{"arch": "transformer_decoder", "activation": "quick_gelu", "mlp_ratio": 2, "optimizer": "soap", "epochs": 12.7, "weight_decay": 0.1, "adamw_weight_decay_other_params": 0.01}
Rows from block 2, named by matrix and row number. Rows with one number belong to one neuron. Each number is 500 + 25 x the weight over its row's rms, rounded and kept within 0 to 999. All counts start at 0. Numbers have three digits each.
# fc1: MLP up (model.blocks.2.mlp.fc1.weight, 512x256), inputs 0-127
# fc2: MLP down (model.blocks.2.mlp.fc2.weight, 256x512, transposed), outputs 0-127
fc1.186:488484516488523460524540528525523477513510515522477463489521546524486480503504497523536500533503505455513507519536507496477536528488484516537479536520487527418541496469505492535487494515463484481455531516488516494505503527492501473499506531470498498470504526573484504501536491518524465496542496526534516540527550520498472522530492488451512511497429521516485513496482510482528472471457
fc2.186:417513503520505509533510493467483503516513505504450497534475479512513490522520506464493457505513508507469502498496439464533488499514481524467499521501478486520521526546501522480490489518464485445512494472451483507541485498517495495458506534510552500491499470461497478489501497483510507517441468495495529491481440522516555501509508501500453576489514527467451498547499506509501498531529
fc1.187:477479447495509502473479517499477495461485511517476491475529524483507533503534516480429501532475505499494544537491494481493506502491548521496515474475524457486491551465504481542510496488442501539475507511485493501485518490533451469521531487469450466493447461477500540483492500503515505491532452542482521482491502464485525484516546460481488488520524542484506504548513482517529475515490
fc2.187:482484511477483473502483526473516529524498534511534473536487473541429545544469474525521478478509525473566514512457503483474485511540500511488507532498507550516503483508520480502499507519501501477521519474511525538530492456505491472488542520489507529466484450498506499515499494484495502499474517495528487494480478533516527523515488541520544483476527482484536485550471529453510473470519
fc1.188:468526510496475477539490510481489489523505454526492495508504519511524529529518558520496505495468486496544473570487495462472546479528508520511492501504510458437504461511475479535512484485489496473493466529519460522504479517521497513518484530506489476455497490455495488487536521503481459498468522473499459472502474465461488530500488472515506457510512528495541483517514548511457507533471
fc2.188:496493494503493537497451518523482509456524493515532518512508458474536453495448504499518475476510493513508530514510484529493523521497488487523494497537477519535523521498501492512472473536512485514450489547505517486508484462528512488479489460491527516507498498536501463498531472498483461499465484480532486516497470526491500523547566500496513520494448518521500501526534501492530495479516
fc1.189:477474488522475494468472527513492516508496522509513517525519468530481496510512493507462498498478443480471527540503491514530505512489509486485479522484492499539508472533516508467532482531539514476511512501501486484490510528472495511539476482501477516522541504521504551533502540508498497553502503513541506510488519515464498503468517506441549510515504526514508526499464495472429517518519
fc2.189:495528522477520505495495457484465434528500480553459505478471465509493528488489514457480469478494489493481492500545466531479489483511522490514521507497496533492493511509515489495491538514528515532510505499486494492506458510579506481498473528533474510512475515489510499471541485523500500536446460512477517496532493502513476497503484478408475480538500478524517503467506495521485487477544
fc1.190:531531523484478439486573504525505506471494481460471507541485497522484482466533505533502519510539508503508510520487550502500486548485502473501513504486462502496463472549506501468501520475468482547483482491483494490514490518458503472472534518519526455480474484516500515501506505533501522528517430506499498472494463522495478480479511465476495508499466502497479547485478533497530522436551
fc2.190:471500504511500521484491487473492487549493484488536543453510491492525521534538511462454513523516490499518484505519483547514515431531466532511528540519524519488487532483495568491476503488515512468496482505497496513492482498506489476521464484501469535551487499501525517449494471520481533506498512522510492519455438528452504528534507495491494478483524484466473428504494475485523493523451
fc1.191:520489460513510474488489498456526480502532489520500483487516498468569527483528479499474470520476483489498476471490499526506452524496487479532515505491506504508477488514529503488496482497510512546506493502475492532484490484454503463507511469514464523471512475481467464474540486516547487478548474500503508495473525479483502531502492507499510498504516507473503531560501493511487510474511
fc2.191:479484509498506533543485530551512513509485497478482529498466519485480535505432480492474514472479506492482508477521525480526523503510483497467481511503468473451549508544530488484552506540492522521495490481551514514504457463521492528476514520549522507505539505507495501488528502522477483513473521468510506505495549551492460477543499517510450519494489495476500474469512493530519506507461
fc1.192:532489480535537468530485526486452504509487487481536479522523490493500485494478478517511546478542492507485476527486461517518501490523496497517511481501495522497457523532490515479524527469502494439533527518466445500465507489515521466568522464481500492518528519478501503518508467515554492497484492477480470517538497489468530480517450530522471478451501493443519508490504499495497490527465
fc2.192:463490495469499518509516502510494523476465500533504509458493516503496494497505514516491416487468496500538526511465529529498521505491518454469498511473501487507547524486472484471490495509518534544456510463506502500486482539504472525471471550525501520515505496496503488502491480483467462528506471496501506497453514514514514522506532469480534511498481513535474511505492513496505514504475
fc1.193:491511504508523481528511472501496505493479506472502502516509523487527502505496474479526518474494452488471474497445532463523467508473505482517484517529443464512474481530545504496461506503489514499499453495470510492509540467510489481479494514476514535517476551495487511495522495503474484509518495495487484513510488508469475508502518552470489478517531500526489475492523496555524473517530
fc2.193:497497470506489495474518487513513481497518497525511503491504496512488520501494482521502478527485526489502529520505507540473547517547504495483488481461524509469493517435527536522544478474505501496514508493524486536454445512495519491529527499513463439516512487478515478487521487513482527465491481516519501465459517518523521503479478488530528512514477482530505550494492522453471491476503
fc1.194:453558526462524477511533503518483486553506546456494552519490489525521517536531474498562436464505537497512515505526504496512529485502488478491525467504492486514495489516460527476506473501486507486512482493413538452474518504545552506499498475468536507492504455484498500501490474494466474478498522544502550476495466524482496462475475516528466474511498508496497486516503486504527458488495
fc2.194:467465530487513518446513545505437515486535541512476483510486509483510540501481464527465492503511452478521485516530492518509482490487453500511491494497539473559481521521517519503497536475551495502531515551463444526521502510454507542514559526481489504480501501501479530492507500516466513480528498475505475512490518487494503502501499511500527494509526495513480518439498511491491489500524
fc1.195:462516511515493528482470501491476540535505449509497523472496473490498463492495490507486529503515492492490474535508486516499492501484515521510497470519466540528510485465504499501501547489492544520477513489508510534497505457512480527505570479446517473496494513501507498491521482526532508521493476487477527530511505467478497493448507519480540520475504441491466511505513485495527496486570
fc2.195:521504455515505471535496487479530542474490518529511510530577514476495430484510509509441478478511497520534510472496496510519518493486506510444508492495518503493502525510527499492515513547503486532540477518480515511457460501454537511493449490544467505495514469531485501507438493437479447503507493546519510470518507467519508470476505538507505468489471549509481486495502509545525530519493
fc1.196:447537448504466505535453506524488515562485491438530478502472533496474517458506507554518495479491502436504484495491507502497474518530524439500515515560554520473545486475548527438540492533487498504484534520502496483476512507522464549484492493530504446562476497472523516519474501512472473519529494518458494532515511505495477498531477518477496526504429489464535482509530523496529520489513
fc2.196:513474521519491497531479511490502506489477511510478508486517473485485530498516474463513494489483537465483460526567520489498461503523522523514487495511515491498521476501509521471455490503527532491501497492452527474522463538497517519529543458504507521539557491499452521497525530524445484483529535474528527518505486502494498514543461518518499495537491473520541537517530477467522507486481
fc1.197:537545520485494469501536475527516477501531464493510501470515492469498502477538505459501482534525454477504454528512464499544487493500480537502507534526498488472491521481480523520521519521497493506456533507547500541519522457516501484521487509500483481513466490520501486471475467457497516521535464506494522479504540462539537468482518470466505509448554504467537497492526490478487532489529
fc2.197:517486435495521526486453552469555525459533508504531520521496503507466502522505493515504541491523516469486535476497506456516506488482509504490480467539507522496506478493516519513499500515475504490539488489494518470502501550498507448519504544518517541483523531519513467510503513538510508516478477472554505498488478534547489534499505528530493495544484525508479516499480516501490515499511
fc1.198:545512502493463476505437466551514492482484490521462483525490473494461524482510505495510527508468469525495485447519545511494520509504488507501516486493522517495529525483475545525483503508485541502476483490496473542479515533513571460499514491515469507502463456496530536495526497455504486484453518477474505497515488519531465488488512493487494439545507522525486452497476483529532513508457
fc2.198:483504481493513508483525516490523496484523561462504483534499501500563466494475475514472494499502500505553556517499504486478481509459482494507552560453532467475487477482508503520523504444516512543483500477502520487495498494518493507473461490543502491474520551462490532501490512553515502496553494507455461471484499499516490475518528489533512501476521504485444518475481488469548501549538
fc1.199:516468457497530488524496488481469498529517503508457480495474482480486480488513514462530505496521522506517543490515536467523531507534446467486458519488499479528511511520505564508506495518446512520519471509524490548531450505508508492555523521504461497476550520465503521493472485504513485495508484511552468529460524513468530490513509516480513498467521444456515506506471527496526498474510
fc2.199:463518536512510526513472502470457483524474521484494545525523464480517499525506493538521490489430465520536495478523524514480540549515543530523513508502509482524492505476509506486473494471518474517507465472535442459511513500499491505478493537562532481518494522453494508494486469503539469514474477531501488545489533494520495500500491481513527493529504477490455510515520506474531505492491
fc1.200:503501489489522516509512505496508526525506499467492487510504489541520542539503500519500495477483492495544527481516469533516521430490511518476440460490533505473515433486510512495466546486484506464540518427471502501499463493467517485481512467521487517507504482539486463496460492493560576484481485542539473510522497516487474516463493481491513514504516465546519498511470474482458510493467
fc2.200:501511496492486513531488533486485469467502496509494522495523469447477495442518474538478508532507507488510523534519495479512453494491473467509487540510474520492464491506540488509517475518470496510467510510547496512543488466471482466521483516497498459500491476499479515512544520537489474544509469484477557459518499484518528573525495494503479488554491521462495505440511539487493496521529
fc1.201:465506496517493511507544516437514509510510555480510495493484516496508525468499506528539459513496491447525519477480528500427509513501482468448454473510535470486526532476484483481489530497473508519493477433503482441453487515527498467486510503540502527461503526467502522498504486484466495497482499492486514543513535487547533493483500537476474523483539551495501527534462497487461467534540
fc2.201:531519508517472494482482443493540530556523488526481500474531435519496522471512472480479489500526437507501465492509512515553520488514570497502489510489447542508511497482495504455528546449505509466499513544510485463497469520483475497525493495471507495538528465486469499487544473518460418503511458464483471475486429519468455517531483505482530490488495458490492473486508454536518504505496
fc1.202:568535495492520467545501436502502496497490479499502452469505494529491456464484510539487512546521475494537542493477530496462493504525483483507514467514545492439481524504533452500530534517485532494515505518492520477528489459524475493504581468490515520489471520514547490513530494484511504499498468485491538548503501501519523466477535499544506505498515509466533519514498467528520474495525
fc2.202:501455484501474516468480465509491525538491489507489522535522518502501511477474522500486506506509515526512472537487500525476462518483516479485464487525474487513543492511533556566494488490448526534512507513501464488476505518456489479505495460495515475474548505469466526460495544508514480482487478546526467449534457504509475481515434468499520488506494508535489496458482516480476497473516
fc1.203:453548500502492536511516497483468541488547471478523510524471495480546468543510507512516545449548502537501475501507513529516488500503472520493491538499455551538455491542479526536457533514507514489521479514521559519505502490489491515503580504485486538482498507521493485489529551525503506533486489457536504527504471519488524477477513498499495541492497449448525461475516470525492503450474
fc2.203:532482467528535509505534530576515515474503490510479506502537503496474463474493499493531501496496520471512497499553518472504518500501554493496474432480541437498518488489490478535519482466479491545496527484500502502509509512478489498541496509531512479510526490526477507524494481495500480475522529550472501496506534488511445499499516484514542478499529501520506550474457570514534533502505
fc1.204:513476541505500465505462514486451505534466533506502488491510481563505515495527502494503461458485483495508514553467520559455492515517493515514502492504521507549484469513453504474486537515511479470523449489493487507476513497531508510499462523516527524477488522462514509547484521498484495493506493546518510506444485516530509488547521478520504550481500530504495534522472529531525480527502
fc2.204:541572462477492537501529504475505467535490481522465497470485456442482492488504511515514542486512523507483473527547494509491536471523483500498527539502505523485486456526512488546499513510486472468507481474465486471519501487456481502530488464509529535507477449535531485458505484513495479472480562495493460484526518469532478501497480472469469507522494498504490522501528505507496461477503
fc1.205:455494496550445444511504518496515469514552478464518468474483485492542531497496510480473511487507488512498497502495524555511466472482481483522504516523492496534472516536517484493485447474514496501515480497544548504477484444496480549502520541474507494511484517481524462472488506512538531494514460504469461509508493547503482482475478532497528479494466510536451498457516565507522461503503
fc2.205:494522495457485464484512547505496442528489445527484488494529506515491498502518498490464546510522530502517490523508529493521533483488491484513496484511524498493485492503521510518477499473517515461497498476512503491518487500489495464552465488502491513453467456531536510478492469509484457502481461503520554508495541508512533479473506464477491470471469455503550488548541484449521489452560
fc1.206:509523515500514486487495517510509473492531490482511483503541488526468489473458525477505495523463489472510501485524488522514498534507500524504494462534458496480485464480518523494487507514497505496524466475525511497511512511506513529498490493495490510396523499492445547458507501498492538514546522512466461471500540522500512511479546502498487487515513488469487528548512466471489503459482
fc2.206:491502454475467538496519525495468511470495496491503540488515512507523483482487489529492490478461470479505470530511455517515454442550482516495521491514500448512508513475489551507497501510484511477532500509504499526502492484493473514465479527502461479525447500546499480496470509512524477516514482507494478521478511520507541442538434486462507543503500500504530500527489516515555532558498
fc1.207:502471489504507478490484513485508534512514510497532518506455485469472480523526482562508483467511463465482543482501486522476490529516490499501479520528479502473492479517491473510418492552481487479462475480469503511472516487508533519519444484509530503487484495453484475521476504543520475509499480497490484500495507510547496499491477526448469516478494437533535481510511466476482542543514
fc2.207:498497498494519507534498579546502496479454521471506497504522516546486522467485451497520487516506496527514497488488484469481471500468490512508533511485511466480513484498502490502468495492539494484520531499496474476458529525486410473501484497472494532481483495542465486525511508486516513477503486487518489504485479476506512553491478507517466514516478544518462509478425498487486484472502
fc1.208:519508448466527495471504464487504486526481509484522487486576511454503495534483538451487486532516448520501455487473469437504524519502459497527505503493506489491491470526557498484519516504461511519483508492498499458534458525470449458532514529467493500463520477493475518498475518457495515512502524487486528485522531446523493529509487514480497494484498491467553518492519528499528521538514
fc2.208:512463503512487511547450504517472519487517559506526481516464492488504490494497494548517526502463581466517475502496490533482463531482526509462512497550498459518536499461475511504538495481532493496509517496529481519511539515456514495518490545513509515502493483490528464504500512506492455517475507511454487483487460515450504511500512489513513517491514498524526492507479465486519478469573
fc1.209:483505510485535492492530458476475555501532500527496512526491496550508525497537520482511452500520476534542439527492532515490532485482546519488526508503518517474496476506451511517494475511455506471488522527509476510500489489471539445497525481515485497449452464495496501529484467487526551510459497527508515487538542511467526528490525496522499487513499496493537518492519529506530497554491
fc2.209:465509479511466525468546511479490496473452513500506495489487490452484509521496525535510493530477534502497532453486507480522499471459509551483508534495470483539499536521514492520498525507490512524493495538503538483490529557502521594493482518524525537495536493479531474469474488524507495495499501496483495504483500512486477519528490480515509542504480478502435502491489470526535496488504
fc1.210:535525529468480547490489496489527504496488492481514490505552496475499547497561537520518502497496543501495504509489538490523472508453470534497525499499509517495440472490482471521511494537526486507490469517513526485466441500483471481524481504488479510495472496489476544532515500489508561520507476507437482522522512524469471507527546448508521506521496494507484492530505533467480483511515
fc2.210:446509498473450474513517546491498503507486546537511547488505478510498512469518508518488513519491453508511491492515516512501505483561475541498515463503515469531481499481532500526464539501512486453504478540488500505548550529479513501532425474478535501555523483510485448469484478503492499467483465511529502489465494479522505505494538499541483466482494498489508503467529531478461508520498
fc1.211:489484503516500519537495501513492528523510433510496490491490486489435506475486506508452516509500472485501509475490512509511512519541549549482534469483523538488531501478519529513486532475516537506489499496522511513510528484476486498505497484482506551506480492446508504513478479461535541507544508486517503488498533519521502494536478529459511451520545479496481540554473483511505507495513
fc2.211:545520476531514513460510481487548461523484494499453497518538489501507524477506517516515467502522525485499490473463465514536468464448503479514410514452488501491496491472521467500513525459511479512503532513513492535499462495527505523489476500525508531516571505478500490468506545532452483505515493505487537497498488503457521548493554482514462502499504504495471482452504508483482486472498
fc1.212:486501432533501532513485563532516521462471511530508483479518481486461486503474543503499506507476499500516527516518487504490515496537499452514522491538482490512497514514487514478500453476450496496516509488533551501494492483506458495516507487505508461534455558512491468511534534437489484499520528571500493484488517493520508509452516511464468540514522480479493523466493498492495508527514
fc2.212:536482494531498483471494477524536453528516487492506529502435493478549482485545486509489503501490464520491478494475480518506483496448482548541496476474501493560545511509472499538503518479504468525476540528521421497477493487504489510471487470445502521475508510496492532515484514496500510474485530476486510482521480502515453496536466557486516510506490477503488502539498508524478503484519
fc1.213:498523487522488503533503488474496508478504528462518462503504545464525525481505511503469496493534479526536495514493437505480514508486500497519513469459458500485505497525488488498540507538522478540480458506536457507548496499501550506495483477527516447507536483522516502475547501509495471467517534449518475534476446523484501521485495521474454449478515509503548503481517497478474491518508
fc2.213:480506500487506491480467474521488539493486503514476507539478509537515467530534484504525518534475525465463554496507547497515543529529451503475455536550517473496540502451484546462518520497513507518536527469459519511489515516462488504497514532477505545434481525458518505498493488531463535495494508522507508467524526508496554470485522456531483529488496455521495452517485479494533505480471
fc1.214:500512449458492475467516525498543529477499514451512457532554483514527502508462494496479509496487522497444487494498516465514509510492521507514478550474521520484525543537510564466475500491473516469518499517481492508516495554510511544502474499558509506548535500536518479505470558533496477521498546492489490491460502464528492484488522505506492511516552505535504531462508478542478501468505
fc2.214:520489506517467491483455468439496515542493521521516504498469480518487484475527501506534482489532514504487504508485470531498516503453532514495489478499481472533459514468498446526470507469499497496523458484466513490532536495495457480513503456522522498473478512457497484491488476504571532498483484517506508506514510498481550487494521561513507492501518498500532449539513501503500492545511
fc1.215:528493506531532511473482506548532489493467479467536522500483466471502451485548509522516551453451533551498520512492479537458507512506516491482479443548501489516482470486515497498512479494490469510511434510478486506517538495551466529485481530458503479524507496473509510522463537477536548470480528484507535502507452474518527512467475505473484492518493494512506498489505508504483519511516
fc2.215:511483497488484514517488518423530526538467549497506526505518501524461480501502501497508447541507467502499532459479523534534505544485513505473496508494490499466448506468484505456483452486511485512492493488525513469499512495496497500467510464525537519511494500542512502494476510482435527500545491485530506516487496460521509497473526524455497479489488507529496519469532509480535520494537
fc1.216:472508494480533496507529494530526492517465474473537503537498477543534555528566502456486502498468553493480526457507521540500477494499479540514470471492497555526506476491541478490523479482492540556481444501478487492533504493499524498538492520497503512512540500525451469482504489497489513485455505485489502527525493460483513508523550455502519458510495490481539483477477530519492500505498
fc2.216:507477479531480465478541491554514541495533511495478507525491496458470482523520507541541487539488445519478503554518501530514519505483515457508448532500536485505493502518521474496468540517507529474483483499491512518503539508508486482493510488481473522516460526483546510543467460493486501528502504534531496539483550501479489516457525461526509522488523499544423506516524513480518513525494
fc1.217:482506455528485526543501477497474502504497462487533476527490512470499484492539465463461494514500530517494517553560485532509518479502522547509476510480520491497504477506484509460499520479485538536515558494522499438491460524498510521504510509522517463499511533501508498541493512534536472538516494513538467519532476525534451544484520517526467535499497485493546487511506499506491463520433
fc2.217:505482501520483495448507516528477492527463543479501520488473522542506516517504485484517470500453485508490523520470502490510491502486517486509476520508473485493507497490531488509528490482465469483467523524450454496536512484478517458522456485496527489460459533499510491514485493511526507481507494494500510492518520482470497501505483446495477505489539526518472459478493503502499487523515
fc1.218:522532505497461468535486480490482444502527551491514549469526487521516487469487538529489509489471487504546471507507516503534552513504524543475441476502472493530481495529481498542481510477535525528492493485491537507519509510532523493498502471487515500491481508464508500498467480490501469547500513480505471510500486523531450547518480473520474518532503502502495464524478468477539512465474
fc2.218:504515455465477545474514504522501474478472497483440487545477518511522554506523555490504519520530537510411499478486450535471481477541519493487527532489486529504493501487528525468532544541510510524526467487490484497488484459459512460486460531548537527496516484483492527469517534514513485520501484516481492508459472505485519505492540510475492491452511525521453482505513541488478504505503
fc1.219:507511488518516518454516499489505464528543536462492523520511478466495482517523493511546497504524471456505481487471503505487518502504532487470521481485467520542534495539543499535525502484483506468502451461478506493476491471489532526512481507455488482491497505473510500458483515510496494508478519509464534479488516477519500506505521510455461522512475484518483525502488561455545499515485
fc2.219:495469478476495499482528514505524532480477486573517487471476534519458506500528499482473520533445497548468518471534544518510456481490449484497463494516529467516493481491512481478496505532458492509487512522524503536490511511522505438515457499494526467520489454496511494531517494510507476472488531545480521457476500501491479486503456470524541432466501498487538514519519465513421490512451
fc1.220:507466508496519484498481484511494507507497463497536522496482545531489573534514520420479481470513468522485506496511508477461494447538525528492533497470522554493492535501460481480491548475509484511521516478546522511459482513540489541527510484495469507509506530477531494451449476512456495445491518504490554514459477483519490491498486495503499454497498548449494494531537485531496492533543
fc2.220:467516469531494504484475492499516470515534518490478506488527444471486497463510503547506536513469506512459479483480503514529488558456508485508477483526484434514470477510546503474481461470519507475501521528486495511522552518483514493492496508507508528507518499508481485529530545485507502513530482470502449538504488499507507508505499480484520520498476484524455514538515483464483482440475
fc1.221:507485465518474474478501496494510518457506521493472483524475482549470535450515512498530494503508521509513472531508485474483493462521428477488500508532490492537463477522503504501480497477487510482498509519500505500507487457479498516502550532479556467503538504489496473492507484482493478559497466485477498500481541555552499511551538464453494491504497526537521508538491512513514508470512
fc2.221:543546514501482480516542500508468529537501515503496500473450514471482519487494482532511538460468492488499460491514522503536525514466510530546512506505523474471525541482444501503532505530492498505461466530465482485517495481512484488500520523518477523474488488522461450515548465530554493465550530483507463492501507461491508524486487522515477513484506522461510507529535487486483436503463
fc1.222:465514529455486441485490488486535494500531476435497540508499461513457484555500499517503511498477567494476508477461547492496507437494519492531512521480499498506521494541548517472534481493465493492465497500486503501491514522476500498535515498488479493490563515506503494503543487469496507480507437510488510502493496543528447570516484508508528496509452469489514528492530497517497512429540
fc2.222:443473517495517489497539465519522553512503508487501526518487516529469485530457482490518524496477498495530491519489487505512445500496508455539495488511533457518514482465513462462501502532456504505510509449502538507455479513520475507454495538461491558466477498494512497476463475497477487518491519520504509509476471529519462449479483537531478505491506517487513527519504514580473510479513
fc1.223:483529456499505508472478459463483505531479499482423492510486497486485504496546557526496505506501539483509515508513504509533462489497479525495506461522537519486498500523485512451516476475512484493540483490486499482488467489497483479490469491532461489504529477538551516514461507543516484509523483497479506524485491494476478490559545522530520537508528461485509500489521459490472508560505
fc2.223:510430475492501481492539500491517480531482487525520502517543491522484497482473463498492482533532515478515536479490436501498530513523532485457499478497484483505505517476553494498491492494528500522439469515486494486456531489525484478484465462508486491466502505504488453449494444464546493466500527508517465489552456495501516552451441489488469489459462501506520519483475531493501476451489
fc1.224:495442549520519531485502506469493489504505460505470486475509543490452482503493508482482489517535487461553525502473474521500502504492562481524459471475479497527484523539533491518520530493485506495501500473524473507501460510480516463519537515464505479544474520502468484487495433419465493534469469460517522494530452468496538500527560462458536511467524507491506492505487483508539531510505
fc2.224:474480472519485503517475484538514511467500500495492507514478469489565500486437499507506511485474508500540439507514488492499466495475510493511512528528509504492494517492508538485490508500500523492538488495490495524499530529550447483467483533508455506447489469481508564518487533495515471475511468499502535456490510518511480493506489510501518465509474509538514497467504469499463480489509
fc1.225:500476507495493494507469541480475504497453505547499508475488526501523489518464508512495505460476481506507522502541534500495542537496500446497478475514513512455514509444529505511460490494514469504511495504485491472536476495498508529535523481485517472490496511489472515486528509482469482505533517422479494477523464500521477504437521513513481521551503517487494444493483419528518478493471
fc2.225:481508501443539497508520481502473447491485528490499512525522459510458494497537457501484470510537494524536546542513513497441506462506512509485503497483503488500420488553534507520509457510463503537514516511554473512478509483533498515471513509500489512480506494477495512476528498538531485531497453529540488518498515479516507465453503497483516456526507516529529497541525514463481495507491
fc1.226:482526463473527478496458453533498491476520456546476484508504479519528468511459522523523471507482531472458493521538529486460521502492503462538450457464535466528485514541535530506488445498510462490459539493452426466516507497505510525516507514489508447460465485530506503509500498510478515515533499505487493508493525515520539490539527517516516507536519490497483493479510549505464502483499
fc2.226:530498541487486497503519485471457491491503473509511523542485510508484478458520487490461468519465472477550524501453529501546486497526501508467471504521505501463504485537518497481513531548476534520496521473512521478529540507496510513494483472499513520519474483471477486508503505485487487479515467475511529512513496501499484487517505517516481470480477484481483502505486507497549544515477
fc1.227:487491504504478488538456508470524495510532514498513536528477556516513499511512495509547520501523506506501530484489517476480508469508481493461527476482476501548516465501514482513495535500516533493549490461482527477480549507521484533482520488501529502495525497490491483471454486499508492462529509511524515491493484490510507495482471523452498527482529554429515475499504508483530539531522
fc2.227:488554510513513495455539523561542531505546495499493497454530483492474499476503485473515512520469477508429512512491537534514529535490515473510515539515504505504500537481479511485519481497555481500465534488468501464485491531525504514515529510521486512494493510474496476518545494509497499492473501476473473531513500547475487508543483531547542482534511481515509500474498480524440496480458
fc1.228:478516492490521518471525524477514515530498503489517465514476482460528489470473529535518517540459498469460533506535492491503473502542493505464497518507501532446506477513469487512497473486519484471522478541530533469494492522491474507471475475495456486470508515513458477457531460483547519487471466497509475466472478493516542481518484465515487476494504524482496524503460467506519500523482
fc2.228:533507482453474534519503528502496459517534481516488518444532484458499502457510476510513532498510496514470511446496470502511488501485531493527511513459517514482554480515499535521468530511523549501485527471495501473515541454501474560537482455537530482468466518525453490518459490448502496482464514476533521481491497479499511544550500531497483490497485495514506484463496507557527536520489
fc1.229:464444506500489484545500516464470509527520544508498518531506455494517525508571494515524498469505489479480496504515502444444549492471538478527451517495479502489477531504496457464477492553462485501462510499506483484491501487486506498475539485534509497504517504495515485447496478554491494509532485485484526500549461534524478494465477500532494526452510537510511502528479522457509464520496
fc2.229:480523483487497547470497513508510518458472445517491504455503548477509493497525496502486505490544509529477542501438513518531461510478499518490479512479502500518493498480464509542503476460507502514561510504499482484530538512486485480516495509487495470506497484515458489501514500491475545479442537490493468457461507490490497498457538488474537476488500493479518447554505504546496513497473
fc1.230:507422498482500466510520461469518533506498527481503507499516486471521491502500521500448552499475547512481534503488520554487466458521484480482520525471478515520500491490492567512503487510456495524524534465492516493512503492472508536448502526493551485545488483552527504515459469495505499472499488514505499505432509480481496489525459493480492500512478454466496523476508489512504535519479
fc2.230:493516503492489499495507548525525480523509491455514466478493524533480479517510490492498462474512499455522511477568489475481485524491473531538507508593527502484494481501448438489492502483511514494471464513495535490475483502522446470495509503504444505477500538484495482487565530512512514479476499482493472489530490507513480494486498529486503517467515568530474504512489517480469460461491
fc1.231:527498532496511492472477517479518500493483521473549484526491478524484450555467505464488486523476550464544491481477480535503531521479486505501477544493494470498565458496524511527457432531552517483501500457520448505476514497497571457443510545494538511519553468517487482499493522500503499486476467551496476503521527477513512514500459497515518527488517491511494488512506458522475523489519
fc2.231:512483479532466474514522478499484494496554522499493489441536487473549527484533508526492499486543467532489524526513515513490496490505522468471521482487556533501489538509515526517517509535475503503499487498498511510474506513518535534497505454518468530519476519513503468501499485511531488495485541443503548509525521506470502482462470500478413466525473500506498498511466508509547466503503
fc1.232:461518483505501488491513476503534483480512493506492464542518471501489454476544477511474478482511517513476547496493457502510422481505515511493516519514536527517501475506544526483492495520447469462474476498464470493514506481482486507467511519505530515528540480500480543528506491514511482464550494506509463513472526470530528531511495463504524476514437511505514486492503464563486520502523
fc2.232:527513478500497486481499487484473488486505476458556494495480470478523503507503508457488503480460464493502519522466533512488508525488478486512476479483514454469474515457491484502518500517491487569488533498497498476489485511499507514487497546491467443481491499450509483479497484462508488494513486518484480483503514479512506531471504558473468496469518471479460468490489547490516494510453
fc1.233:486469508498507512478548536498578497440488487501492505502536521470485495526545482543497528502496514504456458516497496438516511485511489486485539525511480496516481461487531490473441477489540489528439509469509519488521510487478492457515518494462535511489493471480506471493500503517500493532491478493499469476501496542465466481444487480470497459501553482487546475524494489502490510452544
fc2.233:492510522473506523477493538527514482523449474523498516486459526549517526513466495517460488496489473512547499508518561470482466470492504513530466496469474528484533493507503476496512468488509505476528498486475497528483467496528513531502476459529503493479488517498456529499480467537520535485483489511480496512527528516492514564468487495534491480537493514477462499466555473492508464525527
fc1.234:489469509444513521543462505536493521497467518490519503511483508511457497474508555504519538496469470514490520520489465465461502476501482470508492490529504531510533443491513545514528525484411495515489532467510473515525473466550537520474422497509530526511478515499496445476484471482506470511455498489511478484484539464502509488554513497482534513521506529470496448486470484543536518486488
fc2.234:521473524518489461489517477499459477497550491490507526476498485552470528497554497532486490494559505542487508512508481483485492501467532497494534473491533455482495519497545470491499492512518547482487485519494511548531536520484565509512519501509505490496464538525523523512493527455496492565449516494466482477492511525529502490471507488524482512509491507508517512521508466490462477504528
fc1.235:447524533488488477511467504514497484501541457476495496487523518468525518519521545509476491493552456507493497507487456542536533491500493462459485487490495486500514546540490491494542484502490480505553471450489471500523496543501500516546508497483509509511451507465494550501498492517518501484464561485514527487499517458521475538502513506520494507510564482489472503493525508498457486552450
fc2.235:437488544501498519437477489475497484547563469480503450519511462510508501478490521484514491501507497523478522523504522451501487523528508516451531514497485499492534524483448477514518523517524495466471519474495508512508523459499545489468508511477510477498528512460475515512520512500500475463489487472456536493451526502498576497504481448527522504506489468484523473463484510497495505470453
fc1.236:470513473487523511461521537561527511475475521500524487502486480522487536505538502475468502487508494484481505441481518506472534456499477519486484505498495515494495484482481476457529494527445517471501519503477499470489508453472467514523474500475445524480551503516508487451496517455523486483523529486480524477527496552495503532492507530525507501523454508474487501499517501474556445519542
fc2.236:509529529485481525534485526455498472526484504492455531511494493514491500504517501524475521488517548483536521485529533461496495525472502460492514512510496515513517482506524511526466487461522461523493477501523483518508518507479513479487522482527553490484448541491490515535479480503518491495499509492554456511512470484473538506488471463486506527549552515517492484532522531492467523514503
fc1.237:497516499506488478511487480440489471471492490472503501483498531522510508484508527559520511496467446517506480507483500463508487518523476505489493511479476495489515502533502479491501487474488531478524504523507547526500490495491532547510455503532445524501545497434476490519508533490484471517456489517499545518458513490517511513463505521509474483503531495525498468455497509460491497504448
fc2.237:511481521503514502538531505532472492515504479492523484498500512516507498507469494492498505551481510498484468516437492493457475487468523508534517514547516472474478498489496465486473523535527486554450481510484486447470546505487489495486471479492534538487470506510535504509451532463469472506460516543503511481468525457464540485499487515497505484496461477498481451485495471565475524484490